A small image autoencoder, trained from scratch: decoder widths [48, 96, 144], batches of 128.
Rows from block 4 of the encoder of a small image autoencoder, named by matrix and row number. Rows with one number belong to one neuron. Each number is 128 + 24 x the weight over its row's rms, rounded and kept within 0 to 255. All counts start at 0. Numbers have three digits each. After the name is the row's rms in percent of the matrix's.
After each neuron's rows are labels from the 100 images, of 14976, where the neuron reaches its highest value: "patch colour" is the nearest of a few named colours to the mean colour under the peak. Only what is clearly more common there than usual is listed. The data: close-ups of made-up surfaces with and without defects.
# fc1: MLP up (encoder.blocks.4.mlp.fc1.weight, 512x256), inputs 64-127
# fc2: MLP down (encoder.blocks.4.mlp.fc2.weight, 256x512, transposed), outputs 64-127

fc1.130 099:145133101115126149161144131140131118096125109095111137080115116052113114164058110124122088129115154140147140155114139110125143103123127126141113118129114125120157092131113114122083084082069136
fc2.130 099:143143106086127097115116146125125101103126137126084149116129123124107103108133148111149133149133146141144068116136086117133101122106138132094107113093105126129126193137127170145080109108155148
patch colour: brown

fc1.106 098:120159135149132126113170115104119089126097137131123148106129143118128141149121164118133121127169146156170125146082118121115156144115127104111145128097133108127136106149092137130160138078124190
fc2.106 090:140146139132127115108136137143102172137128131119146128085125127083126086129156108134142108080172133152130129151075117145142104132117154076129148132138127142102134130108123143127124140114118169
patch colour: pink

fc1.28 078:114119102130156172124141108140153081105105116127126102128146107099149136160158106148146132146153119107130175122159108115132149072088167113148158125120123119119110124131150141101080154099104126
fc2.28 069:101164126138121112118148115191121135132138124156106127104107110088139138122093119137125109074142118159150114129096123122131157165107131116101133160125088125142140123142094175144155150122124138
patch colour: black

fc1.212 120:134169136116070092121143141132150142145172109123140144153099097143172147161118107137178118120192166125134109141152122149130113110092132105166126154112169152105135124110113152147102132113126110
fc2.212 110:127117150148131151097122119123132132141140044116135159108133155134095124128159154128116090153130126122121163109127118111155124099175143132110140132143150112083133133130147122148132142121129100
patch colour: pink; white

fc1.303 105:150124112122114144140177130156136089129117104113113116121153149095096125098194113144089132149111159143147163141132144157105171141151128121090070115135094120145158166110136167146149132098099176
fc2.303 083:129142137097155152134102139126118135086130139054131148135172157165073079150134137122140172127121129135122096135137077141114093088145128174114145136116149134090112124116193156148138102142134131
patch colour: pink

fc1.101 107:119143126128120148114105126183152088120146105115141121071175146129119097086136139113127107111122145153115128122102143129112094145178161144065100135152097104068175097038092126115136131122113094
fc2.101 104:134125133153123120121141113085130146121145138118106154152170141142097126100159112122084157141117110064155130125166147095121169104165105146143110104139131137093133107170180116170141102133124125
patch colour: pink

fc1.41 085:102107090117145140113099147138134102102136119120104150138129130135152105172126069092118152146107128143120135101144136098167160133124130149094144117116143133111161097094105139105083121089143118
fc2.41 070:157161108092153133127146113123149062094106122143169120137119125161148163085135136100101126154149145101155104125151105147102114105121123175122122123155157131154127102105100159124105139129116107
patch colour: black

fc1.150 102:135101103117124092139142124188149138106130133071089117126104115106159079167132127087179128094175106109133168158121113130133077178091134126109095123110159119096105111159092135115132134134115104
fc2.150 090:101152077120109123142120134170150140161129111095077145089120134114123115160110125132110157114121110137130111108095132133174132163153169137120123151091146118074143111153135120158119105151098098
patch colour: brown

fc1.470 147:089146120114122115134112139132131119132138122154178136131161119145106116133096096121092125157133130152157088141138133141112114132138147141115124112145130123118159121131068139109141154145120071
fc2.470 165:137118156155117123118110146110115104096140138174216155136164122131142108097192092081138134122185139072149166130143131087114175096130135130113128165151145138074130152124099160136158088116125104
patch colour: pink

fc1.310 073:101107100106128129115145113142130100110162152087086074120136132084160147116133145119123142119131185137135099119177154180093115139153163130117134104125175132124170099176126086109106152097101144
fc2.310 059:138179106110124131132108145122128069112084141180101170108111131120115131143063125136125137125171129137129158118102093122154155110097134137165132160120092111189143174143104155107117114132133146
patch colour: black

fc1.498 130:137151097138069127126137145169118167133116142160089141096121125144095125122081086101092139137132148142139121140086142116136123119126136124122171128156104126125118108112120167154156161132109104
fc2.498 149:185092139094092091112120138081135184168152107082126142119145143143110073119168150102140117125123130110079132116112140142120107149168128070136136095157105151129141135133141130122127130105127146
patch colour: pink

fc1.113 078:127133089112138127098117146112150100119162164128147075115146121100213118160125183129137115159136127182092133150107131118078097113153132163118132142063142138116148099163132144121146175160072106
fc2.113 064:129132176084128150136132105142140067117100134140122116135091133108142151120087090123132154128142125094145127127128134143145170117095137117145079107154141123171124161116089141105107099158127098
patch colour: black

fc1.299 088:168124118150111147139136100159126103132128082147099130117154142126142092119100051134153127156166084130125129113103128117134108097079194116124129141139142126124138143114113137160085120117132161
fc2.299 100:103153127101134143120140137136129130135123113150147099086147126089133137085126084136135120101149146159151133135118097105141140117115139103130124192140127124171111137148062157160079120104151121
patch colour: black

fc1.67 078:105143109139111110127112103141144143129136112060128136115129125127137126127114112164120119165156143134139179156150133165134168120107156123129129127134148108145150146118097144157101138110125095
fc2.67 076:115137084168117154137154140124122077120114151173108095065134117085093126102101089109123159096130148138133164128115123091121151136105133095162142159109134114145078144153132116117135140108147135
patch colour: white

fc1.56 111:112134116110145098145178116133143109110153103155142123108135140098114134178089108182109125088157112131097137127147079147115125136095119109147084136150090101137156126129046127117172122171139093
fc2.56 098:088132118129091156104110135100129155145139120098088129184150189139123135115182125107100164161124118157115132097166133137145153105187122089136177117146140102072107078152154095160097127158145149
patch colour: pink

fc1.377 107:110125106149126123084159104124130100173131107171129111108144139071121113175106123166109092123169139141159131123138125103145166146103154166100173116129104116093140125144126160112155135140096145
fc2.377 094:079129158149140137118142150145105115090125146142142143116162115096136139115133110140120124095121120140141169116061116113136137145126145113088111160099152095135147139122144118153169117126098075
patch colour: pink

fc1.4 122:110126113171137113111137127138125099103109105135096102146183152131170122145144162116157135122183114124163174114136153136146140160128156157078148103137112145086139155129126138104120116142114148
fc2.4 109:134107106101149118176126143135147158117119110107104149186143123140188161133130111131097150150103116175155116121179127144096081115117160099123141116127082142112160137142114075135109155144118113
patch colour: pink

fc1.80 075:158139119163123166117083093108101123115113102084118087089139110105163127148142140152110124149120124120155159157118158171170150126117191062119151132106145122104169112162113102079094117107102141
fc2.80 064:095161120145125105102181137155113120128124149184102128152086135073164129110126102131156126092167124156138117141166087101103156112105112112154129142121116130087095156135107161123104150113166160
patch colour: black

fc1.116 104:126128119114111115117109133138152149191143135129131130104126144178183162094107159124119142137115174120150121147123141124153122132166157145093127146092133160090176104085137119109116155121088141
fc2.116 109:108148138159129120126129145092118090121156146173102101133107130155087173139147111120132140143157184126167118120148133136113159119128117167168109093128085132122165140122112166136093142106121113
patch colour: white

fc1.354 103:089128089161141171120091103120137071130111114114144136083151090088119152109169123140133124148137132151172157132136140147105160136091143094107129117127152082096155149133113123100159167122124151
fc2.354 103:144141184154109103118137143112105168149113130161176137106125144107113080103186086085145126054188133128117149139108150122127147134127116079164161156167133141072112101111152138119144120119148163
patch colour: pink

fc1.81 090:122179115086118135142144143147110082124096122137148126147159123163123116181108130109114160096146072100130091129146153081074152117138121157138110154113166146111150128132118157158126162128145097
fc2.81 076:108111122098146144127112130117154098113146123113146099129136133134152132075152114141101123155107116135128151097106112111182145115120124115111114098156170119174163082094103121131129090149079061
patch colour: black

fc1.485 081:114097104104058142111130082131126114144116126125101116132162105118110166137119137161122101193094122097148171116140114116129125089102190124121135116153094113092123115112093092077159115119127147
fc2.485 086:069152114202120117159140133121125125104112131126128112101119100115116138133102133136124143110105119098138185135125156099123173150106108145119132133111138110172132133112124116144156158112160138
patch colour: white

fc1.268 121:161156152125134105130148135132152131124166103129107129119143098155199145118139150172102118101211149130129097131138155117179150116092176063163137144085123146113168124132100095075148109100102157
fc2.268 106:103125153162140152099145124148133104120133054151151144112138140115093131141159133121112108103145116121130186123123111139130159126156141159064133160136156105083138145118141092141144165114140122
patch colour: white

fc1.433 085:147170073103115106085145162173159150114149090137132127135086151192144153141097138139156091147123106095148097139166170140120137089103115133134169087124137135145157126146154145139151142094121139
fc2.433 069:108122111130144120135149112087157131157154121118068099147126108108122153128113163131120097135087125097105125116158098109129132132127115162113113052160152136233153122118110101110110161158108100
patch colour: black

fc1.431 092:135132116106137135139126132160116113112158131128101164144116128099159145172108123118131092124090149113120164171121122116162128106115156120139177155153126122112122125122173083135105169113087127
fc2.431 085:129116136113119166131127115141134104121121150160064125110114120136113128120127114169127141132110124185166060122141140119131125113131110158168077100100114123143108149190190172171086107124122121
patch colour: white

fc1.445 076:102143114149129120116126159105127112113143152113131130133122141174172135173124147134140094112155148147115132125123113136156129107133115127109148141137150127110136102098105114148140145142120111
fc2.445 071:086145111125136139148154115123135086162135122169129114090107113093081162124092132134094113116127139106108144140138145118095178158142117135116110103142096112189139154129100165123155151121109102
patch colour: black

fc1.265 110:128071087123126135106106116140141086118108104177075106193116117132152115164109147178180111139147102123110106126141143085116156095103148189111078117115151128127151109109161131107149109141100143
fc2.265 103:121109153151112140136100127154146120108108117091170148114135143099147140153177150104138133125165104143153160133118130180122117167132171111054155116104094113060143155120155098137137119109109123
patch colour: pink

fc1.282 123:121155091134118109094192123170140149119118119100111098156142161090088136177068103135091176114128119096149105107148081110101132098100136159119153144122107127104144101126078147129119141121110109
fc2.282 106:146098158106163106118144150123121143119133125121088138163149117079164116100158114120118140137135154156179103138120114135106082126083162112110123149094108142145144168178117114138137096129102129
patch colour: grey

fc1.87 110:131116119146122159127132122159148097117099106131092080148071142134101165131152130161132097180103110142128145133123161109162167136131147159092121101144132116053128127126189123117109172098119174
fc2.87 116:128104134168136124129095129076136133125098132140132095157098119161128095119149156111182145147116112107084144144144182143095130152149095124145124086136109134082094106133181102096148144133174161
patch colour: pink

fc1.273 090:123136085123122099091130165146107135134117112125124124148106149157134143098144125106144100116153126162136092140117112157140129076123168131152164102118135115129110169130166144146080133142114163
fc2.273 090:148152139122122118146141115115137123175141088126122110140123101111167138123124123153117098121127121136127117115158123124123133097123093070131116116187120153141120113148116152123089145147135151
patch colour: black

fc1.236 078:123153123159127147091121111126138124098142129149148102139158139132113110096166116118112095103107157146141071126136128151134151113105237100175158128116167057117152104147137131175111125115138135
fc2.236 082:121147139090143138125128128167139115146145097123166120095139118088152129123133068157129105114160129171160146121107107101105145126116120099105122145150108153159143116121083148109128137117116109
patch colour: black

fc1.5 120:141192108116129146091174086155102084131106139122100117063159091130055143135097135147102105090140110151128139145100111138109180157112143120120138138113136117166166116110133179161126121160135141
fc2.5 135:120115115102145122121133152160119137106112133068186127095174153143119105139125117143112125099132134145116187116055115145133121160120149094083139151134145111110160136091118122156194107122101112
patch colour: grey

fc1.25 085:121140112142117147153120148130129099134156125070130145140092119117139108165091153087090099190145093142122196127113083140123115103150131142120169160139112130164140105141103103133131143122080128
fc2.25 094:116127155140109111115150112093138104163126143209130124100098129068091129119140121124131116099196141100131075137144137122156176094137131088124105100118101149158119176146133184115118134123138138
patch colour: brown; black

fc1.437 083:083161111128166095102133140099142126148179129127096134128107107157170109114140114168117114118102140121117101126079118143163149085123162159117135169118157115099121109147117144107123101084076094
fc2.437 072:098141130148098139134151110125127127115122149155087102109135132110078140095115111142154149112151136166187067130139133118153140127121143146161087129082091098158110116150137145138073097151135128
patch colour: white

fc1.458 136:159109122149104097118155122174135111138180098089113123163147150123154160149169137152126098154158132115138103120133087163123118122078160142104128130154166134081174153111086110140164149112090134
fc2.458 184:135132101115107102127126104228107143118113169150106110133105147132132157154116113143121109163175106144139120117141163147120161120089126144146110101171136112077136131132098161122107156118098148
patch colour: white

fc1.472 084:099148119069095119115120136138106106130149143111130131105127116122142120141097180146124119113177111140078139115144111122107124132146143168100147138146154127122093135114116102133113160121118141
fc2.472 069:095133159104146179133124116122142069093097125127161109109099154130150134111118118151093123138144122103138130133142116149129147126102121116146122124150130109160120118106123157121151083166094097
patch colour: black

fc1.115 129:096129089119136138138162107146131048148113109146136153099114094113107141137084109139065146155112148081131180121146158122095172142117113142162126134137156121125137087131130103127197131161106147
fc2.115 151:123095125155117127132120139112121141134128131087152146127131151187124144167118114148100141119116115108077178134103130158144114144128104149178146136132178113112118086111128110143166151138126127
patch colour: pink

fc1.0 081:135156076107156149129160157160120124153106112088120134130148101083118104135091089080139170120157152196126119106131134156107109142118135117126117154106129122124154111096096139137095112104106107
fc2.0 074:132129193073143116105110132113139100092142131145135145124131145134146113094149107132106128122188125109133110113140111129186155091140156113128106134153146159127138152124090157116102060138131096
patch colour: black

fc1.255 100:080106156144098114097136109156150075134129116096133158080145162163106136200063092127130126187112115148090112112127130134129153126143146141096102108117110102105111066101130123139119152146119094
fc2.255 097:150112123155124100135101134148114141128142118101197111134146099158148144144130125121122144128104122070102151132129152137138127149136121165158167185120160121110121106122151121158162113141154102
patch colour: pink

fc1.339 086:118110115109138094107092130166115172087109097112136097115098132080135115139132129137105120153127109155153129127132093141131138118108145159102153140100148124137144108166120119079117113119094124
fc2.339 086:139153153125131109106135112132139119146148114172119108139138106106153131127157127132165115149157130137153081127164128136131106095128120106100122128136121161128110140137116165144068121127136133
patch colour: black

fc1.68 085:148120112084127123055134150175093073118109121105109178139120144102120114169116102137182111163132128190107105155124146078106112132123124113151150097138134153168126122113103149104110142116127133
fc2.68 086:149155157075112150133110112107134110106118131173150121133138141139165149077173102103088126138162135124170087124182105142108130085136115106122109147171125122146103129113065178133085102128107123
patch colour: brown

fc1.224 094:096165097098120131093137130141132061080159132167138137118112131105111092164157113150132145129155127180119136113105094134119130116130155117112136158121143105117147130139133173122138113145114119
fc2.224 093:151145171085161129124112125156140124106122109107163100095177140131142116081127084144116123116131113159137113118101120147139107129098130095140116131169149125163153091088096135142124097151095099
patch colour: pink

fc1.280 102:091163127075100155121119143156107058133096132126140203107108138093154089201087099096122119103113131128138101113112111092098142138133123199138131127087126145099109103135126147144110158124133135
fc2.280 105:168127139067163139141092131145130117071105125118159092130150152138123124075148101135136125173129134156144102117114140158133083084115134109132111160152175113129134101098122137150142075156094083
patch colour: grey

fc1.111 093:162161144123129162096153148148148148136101131074100150154137184094053114160152100105153123126122133104163127117121108111106104151182177175106100105162133083109139093135113121154107124126116133
fc2.111 095:117150145143147138123136114121135130141132130109170107111172141143081115106172126122082148113154111103139095136121124114165142084161152141101124160137133115072128105118195120162137102147165153
patch colour: white

fc1.91 082:129175129093117151125146106201128066134134097100129121113092111103151118163084133112171111123143090136159183112109130122118132124107106105169102118106107178117143138113083098116106136161099120
fc2.91 074:115121102114104163156111123111137116125119137164135081122116133122132166139134130163069126167164134114133116124148119155109125093095120132172150163152148095184097160115112145160107122139113133
patch colour: black

fc1.135 083:134125131134107126134142151125134107170121076131154104158104109128153107153137138095116106098132153148105141088143133123141117117087165118121101140126135158134168136075132147080149128143119135
fc2.135 091:091138135170099176136145124141115114138130156198121089086099120145087147102131113118123150123163135158157110117146155109132185130131100132182088116136086100135122127151103165151095136120130128
patch colour: white

fc1.509 076:132138110147078125091069079165155117114110156120123099153137129105143163110082127140133061178138149147160195090117125178101121136093134096139139132160154087115135140120130099134095134109176098
fc2.509 066:101132074145108139154166126148131104130121128153103112076102107135140146140119126154112144095147117112124122113135129105139173128094125153156117147082112113153087141156099150151125148107144109
patch colour: black

fc1.510 088:115136154147119106112090081144112132109132083115109175162107149156118144149122129122107102148113096070143125131109149122142134153120168181119108127110154082118126120136142082102148136142143126
fc2.510 082:160116124152112134149109116176152104137118117099160147101136129091111125110139129128165138118120114144108130139114132096170147134144144124099106164113137111050121112138161111118133116137126145
patch colour: white

fc1.507 119:120154123114125091131112138153146119107132125146104109142120121175150121159112136117131120187147108120172109105138134136142138132100148126129126093177145134104146114120074138093105137117116105
fc2.507 123:102142126110138147164099108120134078120104117165176122125100078180147125101148107077110140121153118086140112124171128117124124107119105138113098145143130140149131118146070162101131121135130093
patch colour: brown

fc1.391 113:125132139127144101123164125116146136130182106158088117119142109162155144082141151169116127110152170082102087134123131121145121087134151086094126141099114156094129106107104123128122136134115136
fc2.391 127:123160099148127108153122162080114126085126158123114109144125144122100134179094107117127155160098182135152168132137133119095123128092149165159135086112094148129163124105096132106141135082112119
patch colour: white

fc1.42 099:096150131154118130112136103150145119093105130099085091141053107074143139152113122118149141217087111111130172113186117127137150140091146159122148086111099107128166106135155083146115097132093151
fc2.42 097:143156113177134113117124112119122129122128146125045130152083107125127123164112149139157144143106127107151103141161114134153107106097113183166123135070128131125099158176176144100096157131158162
patch colour: pink

fc1.413 113:169095108132128164103109120116134116112113103115119135130121105118072119132136120100146082159100094117117189132105151113071115151100113188097133131122147091125143099105138132107139133110130128
fc2.413 116:096120139112150137137134140097165131157159088164106141138089079119161140112113121156109139091109163147111091162120153143134158153159110070155099124096111146147135153138107109140124103119151119
patch colour: black

fc1.238 070:123118119095123075092149125124148089140146172121125095137139104101090120143113111140126112120145153188119178097155149147157102120116109112070082116097118122160125145114112155093113167137166124
fc2.238 053:093139130132105157141156125058143088092108144171116132114144146153142152095118135125118137126145119081130133123115115082117193125127099106187151134155173122162120124111117115136119083121126080
patch colour: black

fc1.274 091:129139110133095125115130108151144125070145079058131112130127112120186103187071103070129124106152148112117160133141146134083120144129129125119137112106143186126122129117122112144146136122111105
fc2.274 069:096155097135114131122150098134121130159134143206113102132081135117142172102127129151052129159125128122147094145182115115151169093113125143165156136157133134155096130140080157141096155150096130
patch colour: brown

fc1.279 081:128122114109138111138097105124134114126107117118081087127091130082132152131130120127105095164118097163095205140158173153142115122119133141112130114126161102101133110108145096130165164092067097
fc2.279 070:107159104170101130131162111096133093147122157141082134128107088147114143150082147141108137105135120062123081150152125111121189115120103169161141093112130128159120180161129132086110149121154156
patch colour: white

fc1.79 079:135138090122108138113103117131159121142149129074077092140132148103089118140073154152155061118126155149148183113150153133142120117109128126121125128133174194156160140091140142092144114097128126
fc2.79 061:122148114134111160148194140138121083127116156185107102121107113102148137082153085114077128102122141139151110122177137112076180119103121084172130118160104098123104134155113116144110165136128128
patch colour: brown

fc1.220 074:130093105124144114126131142137158109103149145098126117161161130087168152099138126094125132155137126124129185104116107131129136094138140108149143078119162118181155090141147110109098096118106143
fc2.220 059:108177087127116163141153126162110089123098138161045126122092117131137153165084158148106133137116130134139090130145123113100166131096148149154114162112112133138116169138102129134088169111134143
patch colour: black

fc1.284 082:147115103085116109094133131119103105111110093122130168147171145132110144096111119121158120156137131135087139103111119099173141128105177164164114158183152105122177131086119137148097146106102133
fc2.284 070:102149127090150134125141122112141083102109122181190101092127096140109119105140120099147142135154131092144126144090133080124184103113099122097096113142137135122119101101106145120110119130176113
patch colour: white

fc1.258 173:143191116157111100137164117153141099129120105135143102117099141134120172179157152116075126144157119090116125135106113134142161142127147159050137127141124095129156115107110127090126162104142154
fc2.258 221:101141106129121112106157117098111089127126167172087113064086111070116108139103133120140120123136120084129130129104137075148158144118113146105099137110147133171098166157130161132089125132147136
patch colour: black

fc1.202 118:062141108077121134106088110149135112177165123153154150104116113119089143168070110138109124143112130170094107118050115123162143139152138139125166162122109110110162103075150143147115179160104104
fc2.202 112:137096133144130127139104115147141127156158113142192076089142094124144139119128120144175128159096129129112127119101141128136096162148137095097108145144130139165152121114147135152122129134118088
patch colour: pink

fc1.271 073:109119076115164111132144139133117096110167118115120065094102131113163114153130119056127111112151136131144127095110167154135161119101157157155106126107156120105108113133117131164144139129139100
fc2.271 052:085116122098135157134161102142138091116128114158125126099097114086100144099113110166146117128144138143164119125126106128135109122110115090138096110132130141189164154127125145092113114141131086
patch colour: black

fc1.34 115:115146090147116190127152139146156091160149130114080114092071107102140164139136173127131107158129131130110119134081148144078134124133120131127173100126130111140144161156152110114115171160110156
fc2.34 126:102132103221111134152145137151128130154118156127090110130079121102136129151088150159150141098115130098090164149143140126138145148102098109157136116101136123108104145146167115095195175152144140
patch colour: pink

fc1.66 082:140078120155133108098116115115135117119165112122124120117116142142119151170111156167110117160124176083157132100093144108137140134147150153110161104136195134134181123100132098137170131147140161
fc2.66 087:100142115187131134144181116123129113186144139134096112103118086126083132147092168148129124099089127102081141137097139101137159144133110149148111094113115141186125139123179114108163203132140148
patch colour: pink

fc1.414 086:131135093103116142118130140145139109123149143129069170121109149098146106140137132152096133132130148110103113143149112125119124093128165179145155091117124168124152117145171121116162152126140109
fc2.414 074:130149087123127131113167128121127102114127147126055151148122106130122114143084181141112115126085128092130081119141108112140148118098094162141113090100120123173136167146144157108097132141118130
patch colour: pink

fc1.129 134:136154105100128164115147144157117074117108121112109154087124088124124135187066130147115140152144113142105097104057110117160148137112148140101096172124156137097137118132111157172109109126114138
fc2.129 161:175100131091148111128060143154127135090125120023138146128138166162112096135135147124157128150107140144102135130098121178139046143137150132095146131104131130091128122122138116122149096130131132
patch colour: grey

fc1.88 099:113136112143100144102140126153104106133119145130106132146128095089140133174052100105088146178124111121151146136185172162122119165096147151147121090156118144128142104195096111092127119135129111
fc2.88 082:123151077156126105113115112132116174086143139137101161135138105159165145165125161121141129164152102089178111137134105139152123091076123203161142151114117143160126159119089138132080110136148126
patch colour: pink